{"train_examples": 48750, "color_jitter": 0.1, "hidden_act": "squared_relu", "inner_norm": false, "expert_mlp_ratio": 1, "optimizer": "adamw", "eps": 1e-08, "max_grad_norm": 0.5}
Rows from block 8 of a small image classifier, named by matrix and row number. Rows with one number within an expert belong to one neuron, the router's apart. Each number is 128 + 32 x the weight over its row's rms, rounded and kept within 0 to 255. All counts start at 0. Numbers have three digits each.
Before each expert's rows are labels from the 100 images, of 14976, where the router gives the expert most weight on average: "strongest on" is what is common among them. Only what is clearly more common there than usual is listed. The data: rendered solids tumbling over patterned floors. In brackets: how many of the 100.
# router: router (model.blocks.8.mlp.router.weight, 16x128), inputs 64-127
# up: expert up (model.blocks.8.mlp.up, 16x128x128), inputs 64-127
# down: expert down (model.blocks.8.mlp.down, 16x128x128, transposed), outputs 64-127

# expert 7
strongest on: bumpy ball (39); largest object: bumpy ball (31)
router.7:136135067171081144150178116082111118147106134123096156170139043139171141094103155102102183146116082169124085183143142111155177154114154057171124158150151135110098144137079160147102176118176139
up.0:141087125135131148080133122120122060123184127101114061095089086147194148104136109136104158074148186127095098163139110134106077101171179135127168144096168068096105127101135120157149145084079116
down.0:116113125154112059212135105166088119123136124150125185084130116150150098165078113100192136158142170152091145096139106023153091131125141142088082156123164074152135090147090092129190092121152139
up.1:129151138078085167138147104112145141140198143113128074124164100139117089130100175117153128133121069107177133133145090149101120090145096145104120049104096132078163143181114138110104122091153126
down.1:138148160109162058147179131164116203066153097186069096118131163119138103153123125138148148127146132115103110177140114174134142105094116135087151092149085171126091158142121181161132142119072069
up.2:104032106159093091138144138149170118162129128073177132091130119146129113127193132152090160135126192144113122038091166169126075097176130118085168068088119154104099065150145117070174160093121151
down.2:102109083179128110069084119140135084103173148147126163134121126115135102129121095135159108192112130131121114147085155167169189095102152145118122055112101148135092116164160138146190171149133141
up.3:144102157088111094112192132148174140131178130102119067137152118127095125129085149068152172073205160159105152076127139162139082155145140107155107092144165112089093154120138080093125179092093149
down.3:121085135164122156118156156132127083118133144157105135121113144157123182119133139086110122127182112155088088176112109136121105115113081152070126138069117173107179085163137173169113132177138244
up.4:113148141088120136086139129194099151094088143092067134087147134131131116130117132088115073151098114164164193047114149156145168118103126115095109140080171118098115140106127097082140095126068117
down.4:133093047091110137106146106144161123113162201131136150102148146138145096104124109086120119154173179128144131130151181150165132141107152161160143104168153107166110218099149123061156153156143095
up.5:111145199157103133079152205119111128168071123134113122182152141172194037131098124109135175141122173063161142108137157109144128105127112120151131126154011110142126154127146142119129102117132075
down.5:079145090136097089119140119185105141116156167078149103207101147186130081174106131080126128126171111181177139148129177141128183135098123092143094130163087130137159098108120157123134131138151113
up.6:140097095166103144202079080110128135153153133127110123086144180139116118129134138192116124109122127084222074133137182110079112106115136090110111167145175114153121110089142154113118099118100129
down.6:103189208160090177178098109140089108099172084111101154175139138059145102136137138128097149154123120150159132156127123128157095132157096113067115104137091127148067127102083151107181052150107121
up.7:108127129139051115073120122100109067206121099163121101152112135106153134096093118181089124118124136147150166183109106150111124136104119083148111168168134141115095170131172111149126131171163070
down.7:086105170121153143115169078066096107145111200170176141121129146173115074146098128136075181090132153129146166088121124088106146158176137097104104153087158087095128173130159158177072123192167158
up.8:122091118128062091131121156142144098147165155092115142099113131100128172074156165132044169136092147164100147102143128088162100061191101146145111105157123076106112150153101130123118181088072115
down.8:108178108125176155139086110154139092125113064154074100102163118141129077096149059107167134108107179122100106083136134117104134149140101131079123181095124171119148170135132134091119064117117127
up.9:121135142119103160082167156110140140056147091108193118179161123125122155098145186174095117140118149152129114103172085116125129112132119120152132069154099082150158086175116126110127137059105113
down.9:136180110161170148113084142136165119161112077091133181139159218129091146153160140111073136090088152137108151132143070129133145125147099109083073179077161166107149121122123092084088046141131111
up.10:114111079110155118086142145093114132081138183164138172143118149115144164159070165118144160109089119101122093162110167151133106122113163071110093153207105120169125129121165179107126126156110077
down.10:078106132138076145113128187131075148100077140178092121049082080112146142081109166114144148125127128143167143128135112085139110102165117154133170123123071184138145078166099210191114124173121120
up.11:182143148109136109073136105141084108161118121092184119136192098160193149074121191064146111139179096104155129146079149096183131175139181150090182076103118121142082065180103114146106089138108120
down.11:151137126079106153112103083144107086159143130110168151091131148053102125152122139146193150108124092164099144100158076095136136128131142172192158095143094124086083190176143101187104149134085140
up.12:138199129139108052127152103154123114075093112137057147135129084124092106159095106117145088121131145125150189125106129090138133131182139145069146043143116142145165156215109131143167135149134098
down.12:124090161102103103156128117157163132139126112151076080105128123169181058137088146110123143108151208138152164136093143189060127156134140181102171151162124173141136131144102138152133131126134147
up.13:153137119161175112153165181097114133136163148112147120096065078133124108142143193112182067188184129091152150129084125131166116174121052139113128077154169105135117154145167100143129144120133121
down.13:144136166097156129143064143101124110101125107157136111111149124092123158191125191101144078146119163178111154134137133100163087107089143105076132114092116145103117095099066172095079114171156136
up.14:147111154181105154148102122092083181110145127159157150100131088146179138185130146158095138105127134112101090150156180143131133120135111140091056126145139069160133101075127123084104135104070139
down.14:078110108141164170102113106217114116122071097132111113137082064163084149093158157184133140141153136166145129110124162053156166112118104158138107086079094115141127149097115106096077124123135186
up.15:152126156135105165126107089153109055167118188172154159123154110123134167106090154063131140136079144188116103206152106127087092155169159162147153101134192120070059145085074129157096235105093112
down.15:149122124188132110174088136136136140120148114092119124186143108099136147123145109121109108113125086111164133080121149059171122091134069099112203153149106116212144120177150092101171108187142107
up.16:158127106083112114148132220169151126166133110105120122104109118108118092052171161124187099157053132122160098153150142142168174132067136139178110169106132120127109170062133117156174141153139135
down.16:156182070133151101146183126109151153108096178171120099163136150111130090077140153150198093104139138078155111072143148122135132162130165170111194140068081101129068169144093164124082111138180151
up.17:169135145143179100174062183135130153142133130146207158139113150170148157071070134131098183022112147170118149065134142146121163144118090110150115157156128163116125131129186102161158133135134087
down.17:203140079115105134144112132164127069129100113099176113108119138130110164137138089123131101211104125146130129161115066168118100128156121171134144138125109123098118149155113160137125137055135164
up.18:102109131077156140070122149090212128144148109137113107136108134146087143152124132128134129120132148135150108150162152127139134173127201162132137135095082082161155092072102072104162093079180132
down.18:157118126132164115116095140077120138069104118143100153138182119100101131094126111109110077116170196129117071172138097167065054145068131128107109066149129143129157155082118127110064085077169126
up.19:167108132071176161173119172101110087105124146151137136076156115134150094099100151108123133141102157123178160143189104095127135140126143128127181065128139049159082148170112111097135114203182125
down.19:202165157107107062149138077188108128171077136116164079101182149139129132150109133070117132122088121121162148145136117110169110143083197188158106152158117148151095142159101129105112107116087110
up.20:083151123091102110173134148165074143138107144171118133111098134077061193109062123088192155122105127079144137177144145135088091136166183152124137160073105141137123055080119093134135073129105148
down.20:131158131089170153181158159129177112170095124079137107155140114142145126153131161142153060070086120123112113122095105128141170131117100144218048090141094120171083144104101136129126123093073089
up.21:092116148107133170079062178058156109140122104105148163136133165104142114155109185089062135081174165130134118158115108156141104181115100119097145077107093122129133107110135059180165115121053106
down.21:203139173111135101129145104108112128165142123115150097128157123151029155152088116100192138108154098102121156163142109143190125116115165092112182095150136118093129095133111109084119038178097142
up.22:080107073107092118094170173169106100105155148121162131135127152149163153185071164141155147083134101104075127145141090100141103129158122098161085118128098116169166074075108088146132134112106174
down.22:192143076134079163106189073139103172119113115102125182134161152102142157105174180149083148148139071108142080116159186139094125016069159123128128101082111092092150110090137132138151085075122151

# expert 3
strongest on: count: one (62)
router.3:132087166128167101124087196152134084178099171130143145096156101098104102079102110130153112122174142154153088113153151126097103176156148093151112100148184073145102106116149119128150116062150132
up.0:096117135162098138100169170132146119164150145177144161084098153113119081105143116111165103189127118126100078208156158143147081159152172163125083132180152177104059182155116090107135091146112173
down.0:130162116094144137111146147165096149133121112053167112117142151173156113114167127088159130107144162087129148087187095140116116119167149129100122146064108122140158152129086132156158147085155099
up.1:133127082159145151153143174144124112173163093068113135098128100133101120081094077173075083112116107094097138128134123209127101162155128113140180104140177162185091138132090138104080166117138078
down.1:122145174130167148139171144159119084141136118108069127108073152129110147134110104126120147166117126136142179126099149151135104142097076159120156139110166146120082173111117082082087130144178157
up.2:168101088160150106119144067083110143104117100095143193130121120165130123174135097104105089062108138130160140115166150100049112180130128115107155099116115085102137174129069143110162082114073169
down.2:125123196133122106174123110188109107152108132166147167127137151126096122154177115069152137127170108136148116120082123124133103103093191133125131208051142104196122116113124132097116158161138082
up.3:141058114085149055155132151153143119139147142136132138140077118113148081150124120088123133100141083083144152057202103107064094101091135133158046127142101120085092133178082112136125122099223068
down.3:117192143097174150120155171121085123111146163104134141167134048109137101146130118097148115115056180095114130100156052065148155070155116078148107151119075143137153153166087073170043106139096111
up.4:161131104184151131134169153129145138116120111150126085148167086124142195082176113106089144124187114187154098135141102099132158098087128095124200173068126097166116096166134139107144216125101174
down.4:119116148103078184149111064160159066136120134147139062132102175127122149149187136124128125137079115153101089157109077152089172133105109158120110222084155114090147091191117101102080114082101134
up.5:167149156053132129156074067135132072108131129109105131183108130183122104099144183121148102142123064131139122113107117095135072110148179108117119111077093098087143128107071135141149197128135121
down.5:116127110120153123091111071142080161070126136110140157193149138148137173146062150144112126164124145179119151134116074127176120160165129087118148109158124142127108110206116165123138098132123141
up.6:148109124150138126143152077113099137094097115125101125138121122148157123163141066150144125161136100184114082137125170102154137160072104169121152136160159083101089118126141105156100141120128151
down.6:134169120164125083087092087178149104143132152150222129104169127103090159084132171189190196158081081079114160107152179147148189123212141109114184180067116153127080138157161125149113132123084143
up.7:115097147130135099123145102152069096124145101139182172126134115119136170134177116155139166174137089145126180159122120177126074131168119144109183172167182085148086103152114104114137146187161084
down.7:154105124147095142113132159144160149160129146120124119096135114183087118133179124159114149094143104137114152104142151157121082104103095181088153100087096149148135127131158193105104153109173194
up.8:134149110192145152117126205126125132169103128066159106137092121148202132120147149129161167138163176144094070115096106122128077099190113172181149194114150142138125140100125148143121103104132151
down.8:116119028087116121174112147063169139147109130155136064120122102171122170169109124145130147131129179144130182170144128097115086108138152135131148126191129126143099135085114146124156108147175096
up.9:101093108183073115161089162121103135124110122127182117117144089176097134139094101161107213098104119108139139122140155143103171177182135112095119084142143095121147097110098121142141159203200073
down.9:154148133159152127115136157080141169135189096153110147146148088133138161166168117136094149093122097083145115097157137170119133124138119112102118093188116044161114130149119126127230064154114139
up.10:078142129099221120140083118190115152185108109174114098094133094089070099127169104075132082130112147176144176089123177123170180174116146161098078114116155189111118135118123141158165136104153101
down.10:153194086141164195122143103050118142108146067150131134092189108144126145142082093120140101091061105146140093107145170140112121186142160154140088178131095144104163142139152198161144156120064087
up.11:140090143105178115120083150149135086118151116148124077083162202105098072143111130088119102114118137139115122159073099148129133114137152108140086157109147108131100165142145098099106160218173125
down.11:138148132133162080128169187154077104146149125138091162168107134122164137124126063173122094085116166084108134152133082074181118148102130084090142108133150086207135085130100118130162080076125126
up.12:201104151155180162144085110144127095061183148140121145188092107105114083056123169155094121108166128091135128108123123138149165123161169143149067118100134140121146112155177162087136083173080154
down.12:136146114199175146168124150166135077098064105160145081152132093118159154122121080102119131172060158143122183111137147152115176156130122119119198120178144127121154128115159182137140140128209104
up.13:112083126167105081164088150165148083100110094165127144128135161159135190118111124126124105168123154132110077084176064156159124092107152125140132186138087112143137143115106220174096134111071188
down.13:081147207148077154102168126166164152151188191136164132170167147141173114134119104115149129096096145126122123159153091077148102110097098161114152112104109117101140131112119126088156171197116132
up.14:063126113180121180083138097168175156183196148089122162102089116093116136087119160129156118183183121111160078105136110141150136164124155120196078180134087089150102148133155145043113109096102105
down.14:136196176127120145136102094190137141095095066144127118088161168084144082142158070149160068142179111138096132172145135147108127115153109166096155094159168169099138123115123053147148097158134173
up.15:102099144142147163152148072122147155118103126185166059114173155121085132142154134157146158122152109088071142135129138138218117146161093149118135106153129161172097079142155082113104153144158106
down.15:177092065190208158130090125190095117094144089191116164164153096151129138121082163119169151132112126156150178155130172175162108159175110154148157142137144111090142156110132119129175178124119137
up.16:108132126146094157103097130123141091101059159169078070100216177116121117120074143136138161147082147158121086120119120153143092158094163120172095141147171132132135149080148055136139116100117175
down.16:142089113120146142109140150127170099054177164162144197136054145124127097108134086139148148188131073123105119120069116179153134112162185169186151139120101182093082153138109139159121157132138152
up.17:147165109131166124060153121150095154184065169186110114166122094072099082107099099096138119101112139156173110138130163122149151138184136111132095177144129115092127104151130089154156097072187148
down.17:143134121184078150114210133157141123094135104190107142144161096160060161139134088108157166108129113089138111082146177105098097122122171150152128090168126096140146171139156141130101097099120092
up.18:150115117078113115159131118163090111078127083170128141074126151123120142162078091162139112108072121120120133130065121191123134194124106178141119100139153074101175094090080067118193171104119121
down.18:095165110156111152094124129084173147057109108095134144094144123099166119113055082109220113126141100186115152111101150079175155150106114161185114083121144115156070107096101148061165147093100058
up.19:143148111159103123098050127190131098076121143091119137167147087148144130142115164035158143124167172125110110122113146137073133107110142124187151111140083186149179123172122138097126189119129103
down.19:154112135073145168176141136121129134175142188132137114155139117163172138089116036147177147098095125129095114118159114113222126135134140119059130122092124108122144149134161141178100118116168082
up.20:108064181140106057141119088103132101161171144152108141148126140086152132032116105096199134101085084150149166105072119120163129123120066075102147169066103158130143099124091119119095092099093110
down.20:113093128085097130123160093134097140118152151102031129099139098147083161115133118133155103079107111103100114043176105136127081074167125153151088128181122093158119138122083120140117143110136109
up.21:098163148156088104141124123168108135129131170135113129089163090092128146090170097187125104123087079125143102134109137104130170095093133123163144135085168238121128183133118089108162151153063075
down.21:139099057071076093080130097093055167074113152092163134137083087172152073087097082155138138200132138163120115102129125107131136143083113102110120135099142154165147140126132109124138101129168131
up.22:160147118139108125128078043139107132130113071169122170120084149104103124140141170127095112107138155180151080115089151135117132136159103129193136170134109108082133113109132171150122116156106129
down.22:184133133082123150201172127125116104139189211114127130149122081108153144123135129163126167101131084142186142155135145107128157097186087154149105139083086162087117088128141140134104119157124092

# expert 5
strongest on: bowl (27)
router.5:182141110086146135160142118150096077107131138072106111100163172165126093053088148146132089088131143200157165134091163159108170150172143165185105164132119137140104191120119115080204084157136112
up.0:078055110153134203147125153143153116103120192143143150105099159120097057134130103193124054103125138086105118148142164157158105149055110152107135123081118132160147125085127064066123101108166059
down.0:142134124097149127091048154078066101136169177135117150101183087168102147120137067142134133083179132152125088059127107124126129130127165154107138109147117107061128150152132164118115101128168111
up.1:118130147142201097100140141141125130191139129130136118121089094075158142188171099147194096086146147188087090151108118108119075200129155124207109097089168075096142105140118185136119141101140151
down.1:154150162088142113092140181147103141134163115179109143153139141138129115130141109081111125114101082099197154128098171127153062129094138135140141141043125145169122143119155209158185173153144159
up.2:114122121117150093091120119089095140114117138126064145064113094142144156077138114126149152094147125117115129153180093126122112154070168151152172166166129119093144088087087118097162115089078226
down.2:161107054153098142139155109140125105143047151119175119132144140118151095116095123166123122065112098094143182111096114150096132102136128153099210175126167156130076152081131055072145096124187139
up.3:126061174125162153069139157144125150135130199110106142110129158072151139192138099130180098138106140159102096112125126130139126135162065052134181123126146160126157128191131080106141163126132116
down.3:148059159170089116120119125101152144094166207166137133168167124114110096140147145119136078117108130147094168128123141146124100091135128148119162140146097176099153108183082106088163136111153121
up.4:129164135085167113142178146111159062152175112145103155105120134177201148110116129178148122097154143142138099171179094135152160114162102108154148127128153195106100055169127092146148162139132113
down.4:170111108106103155124128080093128128111151123095109084087088132165095178095147127146127083117099165132080150151140063146076143062119084121143082113093070112137104220099194109167119141105165138
up.5:127178159081129127116090156119091120144151181125155041124103151074159129102133172165126144160109146073121157148134181152148154161114168114129104092135123154153114152115066117108115171111118137
down.5:138166138120120133152135184164119102108177080121192099113149158066170124144095096064165196117106119145105162155080038088178109134117122151107140118109159162150134177130123177145142115093140094
up.6:175143110145041145123124039161132108069145170157085058106130130125108179138116157114097082114183101116098146178101168122092118143122165140076130087084176154112071102150127121134113105164117065
down.6:051061105145139171092142115120178120094085089087074090103104168134143129107109079131133206091070188107078089140127071101161176121135121107127127123110131111133117097102171131098186171158142110
up.7:150163099169139213164167142120152169131137159088122096097116093145168099098190196137073101118125194137081134101093143181110144122109141112119127089110139126144099183101186146115066154128170175
down.7:158161088097151139118135161126101057102147163181109184184168144098106101012117131098139108073166168177137152181216086163119129122143137074164130083130122084155128134066181145139135141138135118
up.8:102142069098141109134120158107185159150079106113120099154141148173111137145102119158153078090180156134170102063065110139113101143098131139108123128117177135154123152159101109105111089141134176
down.8:129139087111145097165069080110113149105162174104166095139104122082173111096168129124084097092096054108107141146122043146151120213122118169098137129130143123124140153087168108171131086145073126
up.9:151138125185147093108121166121111124139126148129129103032129077066108106051131151121175087162144133151137142111129148117105093137093138164141106131145153137143171066092176086126137127138134102
down.9:090147085157156160093065148095065138065171118111089107161100138129106100120135151121097113133121179095124127144087188147138091114078172066108109149105131163100113107155147166195098108095098029
up.10:143154132065163090125124113176133180130155112116153137112149131147122047095118196113135106113110126120144177140158145130099116126143057131167061149116148107145090122132098145149065142162181138
down.10:136129054138076159146187095138107106062106173110042174130152162121100122088135151115152124122154081105187149056112154098116131148167078140139216129169111147135142077085105106184149137117111122
up.11:059124140178089113083174164148093098170136099144111109160110170131220118076074129093111092168065106140133118120092120102149089090135144160171106091188091144082093129109101140150155120150124134
down.11:138139122171094109150077091116103119126089115135144170099225088134158154188197198159148094122123113193185137134087094100154135105131118140135138114128093165151146138150082068127098179122177074
up.12:144089218053107147098137103157114134071171100134113115102141112122158068172097134108178169090146113144141153102164147139131120134131107171132110129138095122057181148113138188149162188141125129
down.12:125151181087099120110093106202120109115094159099079123147116083155114128054119084126132136125122130156117124111090092121146083122103166136130112106112148133127093125165177059204142144087148167
up.13:168106113129168108153149148144125147140120137172178117160117164066115148114116102148140162061150129132126120164135130111154077128140084123141096168093136130147133054099156148097173090133113154
down.13:193111146137132112103163105084152147127108179093113157167139136154202139160112145136125149133170133134108171123152155056156148080213116112058085098112150106158129142105191105136174113146097089
up.14:098164132133107152072097162156182077117102176111129180121147098154145106127148126116095103134107124164118097152124146123119092146140129159174120106181160104134122092064100131114100134121153159
down.14:059161141140162164117087143077103176093093143115182171133095146123101085069098115060100185115072134173194062150137142117154102160184136124148131154150123122093113131128114113184141146139114131
up.15:118123109146148120151101134168150120091100173120144112068156105134099135188151164147132120122199093174120169087093161152166095122098136147181130111125162175134131096090153070168126154162122165
down.15:083097048144105134147134094052097099119089128168087110109100107146108115192098181160149116092158139147070162100137144110149132111157189149094157168163183129152191124121080137089162123196094140
up.16:157156152126100079070141155134152125051125131116084175120116138138126140113125137144106123175135033134161130135143105066156076198126184127169094115146131123156068146137166063135076152146102139
down.16:107121157156183137126134122137111117122133142099098078121130151144129136066178112126101115151162167129163122081150135160121127147134112071139176105180120114159140143146079180132123072107139126
up.17:163142114140201126166112126150168139097112185149110127143126153129148116158161134135063113088073089150159071159120057093186116100175113133156143162128096119147115180178129126118167188138099190
down.17:136140164183129130116133150159133133145114137099182150098105135071144084128094142099136167060163092072086107068149100160112151173091101126135104197162077104159092132179185116120138107134127104
up.18:060087168117066103141085052082120100103094213150134147116138096117077122106079129174106075125158107129118121157084105131117143110116103178115124112157099109126118143130111121161132145097100196
down.18:109130159164185116123165119119087082117071132092124106223154142183097132154119139155131119146106146144095145072066148185099128191146130083153148176107125080096170160141119149073075125076103093
up.19:094146139132134142126122136146112086220128064094098166126131145119091163105178140102145099134135123085159145123097121181172114105158182097131133170130165125143142113193189200096130148150110137
down.19:173119109142147145113166134113048104153156069126107131132077165120076170141025130113074083069119122138145062183161105175106119161140178163146150137138151059107153124093144143092082138162086118
up.20:107117122133076184155131133124148119060107141190145150136097163142135098154156158059106120176158154130139121133134124082132140075103106174114101129160126137146104125108148096150122130096077103
down.20:052155135076196131082146132120119110168105130093074087129092106162121118121133136132114139146161114104104100168118167143168074125074083137124148099157121128117106149124107127181150093194124133
up.21:076144121128089160062171137199082084099185080082131141195144147153153118103089084120175159169136171129099077184093116159105137095147095125179135135147141120143162166132116095099137153141120155
down.21:179148167093145127119145145073129154174154083121081159136104128126120122131091106102098110087132116083131182079071104088213126101111099139090125185107197146096106079169135206177090202154108107
up.22:182115095077160090149157086138103074099170134162124127159092143129087108129175101139120154123177122091150105124136123110113132143148180199116104104148104104084154069147160130160075126140137140
down.22:102195137148121168132094132130133118147161177152109111160189129093082113113201159113153104080133154125204147124203131092182172190146208126102130127119136159089115105146194157174113154146094161

# expert 4
strongest on: cog (26)
router.4:137130142175085147071147130169124122124137221150095126181118128132147140081071146138179110114157131092141153121153152086142171076208103110079120116130129098112112115148141135139131135090070201
up.0:111182137141125099138130104152138153135083101031150096137130108120115159119134130147136158159181144161114101143117202153136123144185192134159107113117066067054067123133113142163131113105168144
down.0:153071156101114141109126151144196124125130197123114178150128136153131129124123140174116102083080148157090155117086106108153105153166116159143077142139096114131169110193125074094106154163129104
up.1:192130084165147167127175118118174064136116077130137117090121086105124064148140087129135184084126114122112180151066154165126109112118094138117141080148115168175072144214102069115180093116101219
down.1:114113100176111139164154139150077164119157155158132142139128113093159138154133107116115138162063099105155176112136115096104143157153136091156093113095144136168169116145103094154154157129100127
up.2:126050090103119171121115132129122071115169151136096129047151117081100118099143119112162088056167142184128153181156156156131114145159146158144139167162091106166119087113114070081145077137153162
down.2:150115143125070128117130081144162139120102115145107126100166126118087116161126196142108155081103142104132141133132089181135157143136058147144214182135103131124148173099130105161158081127112153
up.3:089111110126164161144103132151154118125111113134136158195172116183138121106142093146129117155122139115087141143132071131110160138160120217145139119131158129158118156132127104146120063154142130
down.3:127143105129160154142089135152111080097128158126101065144113134173169140138125124085111173199149092097128099117143129167144095140152122224073065164171155089155161134108165073198128151185122121
up.4:136122118078108169120137119147065153100147113138123090168083104177146162189113169105142104090085104133116133147157129117179119077162211060111080131048168186129116098051134117157134093183122088
down.4:088130141162140080086143096120148095178089076170145135132194122152153108181133157159146148128212078073138112107124135081097164106147115091148113113092107140107075094133141199138114072066116139
up.5:144142166097170092119122132141134151148170115150183139156157170138153178119108115156093172123073111090129127135059147146092111125096147118108119149091070150129092167134131156158164115084115155
down.5:129153097182110123122147087108169131091058155130099120169139118102114126083125115148165146116123116168105104110129137155097110117168097111102069162179199170151148138192152101136114193144162114
up.6:066092118139117155172113109199121118103122127139093136179098147087087082131145182110200130132067129108143127037126097155096149121164094152193138123123080092175136110164120145083088059152164140
down.6:153094117148165142135081093141125161147141109140143109101144125084170094164135182092145161097090084147144154112092113170217150128124140119157146132101070145063139113051150097184118160099134141
up.7:162106146062160104138170094090168119168136095209093135122140079171127081175134136164109106193165109142106104136181141128139103103111200093123078126149059117130136197132181102162158109061133165
down.7:131131117109077096175125121168174087120092123111177157184120173153186144067116168136119096170136122112124111113154121072152109098144116116166108183129152156161191084159213114184114094154133150
up.8:126139180058195135083129151130095111118076127113118158146156172066105083116134120104127163204138068086084121080110116082134084105111123139097166122120129132164164097170082192139108104119142160
down.8:134102167137187117146117179124149106122110111091102131130105044092141145142140097128125116154155082173152110143049154147176151122107078155097117084110149147148088168207127192152179109142132145
up.9:105097113145080141127148178105147102111180136168152078160119080143086156145127145112105185105154058144178147095100158164129153080072116118135191126109117135101149157134127154133088156134171100
down.9:112167096165128158149115139132131189118131111120147227065076166054113111117113104124162116152097138183113104083121178131110108153071106174112141122152192112122144158130171093080138127150073077
up.10:111173110191079120130161134106139135060176123132132142180109127189112153092075132167152097147079125143145130184131082155127144125102153150056120127139104122104109129110148138036157099087138131
down.10:125124155082184137123124130096104148160139115155109100143114085110172172145086111122185111153175097171146107115185179146179163132091151084144039185087120079113156149149127140140106134109142115
up.11:115176132105123061108147074208141118077119187110091152159079134153158127115149104153083098137124119113134152061159121178125078113183150104110131147162131104139142110150130136167146132167096131
down.11:092089105150139047122167174130089148153129154176121168126154098204130134140117115132133114131176129145107088127172130104192103144173085109125070097099088128133161140113122112121096156131133155
up.12:092130128135130123115083175134178087122126097156126080044164136117126096133133142134142133062133118141105151067142109109152157156141150093122121155113104119116176185173107138148146175125119095
down.12:096157130235111147120128153165167110138160091080102141130045125112108082142136101156148136131141149104123133160085085117148155137132168138117126185165134083162181194117109080147073095134120121
up.13:091061114183160079125095067139143098113081071132133124170178124178127169158124158110175087113164089192156171095107118178120150148187154111123074129099117120153161153123157154123147091134086129
down.13:169185138102136111122092204150121080138116118200124130091156157119122179160185120108118113103112109147133128086139121120086130166140098118119107065125221118075117133101109099104114142090174142
up.14:072119093146162150103178145114107114142137126173169204154163129115099115146133141129153118118128137168109146102167077175120185139166120148116178154140122154154115128102146079131111197140164178
down.14:071113129096131083123093151115124092167142162141170109146126199155163146104193107119155086104139093106127161113095111120095144155110082124126112096110141104127140170143144141181167091152087100
up.15:111124113096088106144148147093154131091088095123166128162127171133181153119097108130178114109102141129160121168171165197153089044141104096099139088101108090136146105141215129128170142081071138
down.15:069152126129131153128103100146131167199164122073129146152140069145085124116117155139133118141153110177145116160085126166164097114135169107154142107084116155136110184106092097079141154118188169
up.16:132068145177137147177117120094121164136184091142134196118151143156100106113138197140184164121128153090151096122163125108097127074105148090124084148108118142149102116083137089102115122112162142
down.16:110074094134160138147117162129124140152147104118126119118146149178115177116122113148101043118187129121188130062098069107111142129150204114130105143087110129107141108055145138104190208161152080
up.17:072070073050153161099100117183187128127065105135162091085144173090120119127119104158129114121098137111167117135068143066132086100085100088108128155144102168081191127129169125053115073100138099
down.17:091077162165137140104143159083151143129101105138144094174185080130143145119140106148146087129193127162146079121066135124081166151108128128147148121088114092110154121151102167128110132125110082
up.18:137173105121102175113160105152173109082146098133117126097167123114105074178143152098115129180124054121112154068123089135134118119158119099163044153091151112100160125116088075118091096113131150
down.18:134081134080123123137104153140082145118102136102194138137112107152178191148197091176117115124113165109137168073102162109165175091086138125150111102124170117141139079137143114179093147091147037
up.19:126088180107233142102097097069145168090121128179141144113181113132158117137125127132085122151147078168113108146143147126133099170162086177151156113131117105160084132159118112087172101103163165
down.19:114093161248113128102138114155162105130104170103137079064117135074086113161162175154138141108153094132106127108102162125135121126146105081131109144115081110105144124114161160138123113132117126
up.20:146120189104103135133173183128110162149163098109107090151143112180144129159144080063126110111159132029096086162194110152108113070122145184123126108136101194110133072176093133115126114116080094
down.20:137083138141132132093128106186147151126149092085168076098111122153122140130143143142112100145086146199098101163112143114165175153122124122148121203172145162184184139157113125122151130112158122
up.21:122088145096144117143132134112131110203185121130181171159088143119115090190118169151123114114118129125104080149063097108109160188063108162084125159154087119173142114106106091159179153098097137
down.21:122128146107125148150122105130116159099084108161068088135133185165053147162096108148130095110092118145146118058146142115101176132127112085152202093090087195111081087081155083145104116142107112
up.22:160142162104142114098120140099160150119144126091173133116141137135137111102108149086066137147176129135153127133161153141126073108211099140097139200077132094130134095088163115118041169092118065
down.22:082164079169174163082105135132120132131229124135161151140112145133119150077108148076136138127136102117168102123122138166133039128115127122102091176124097107103184108055150128151157182125137141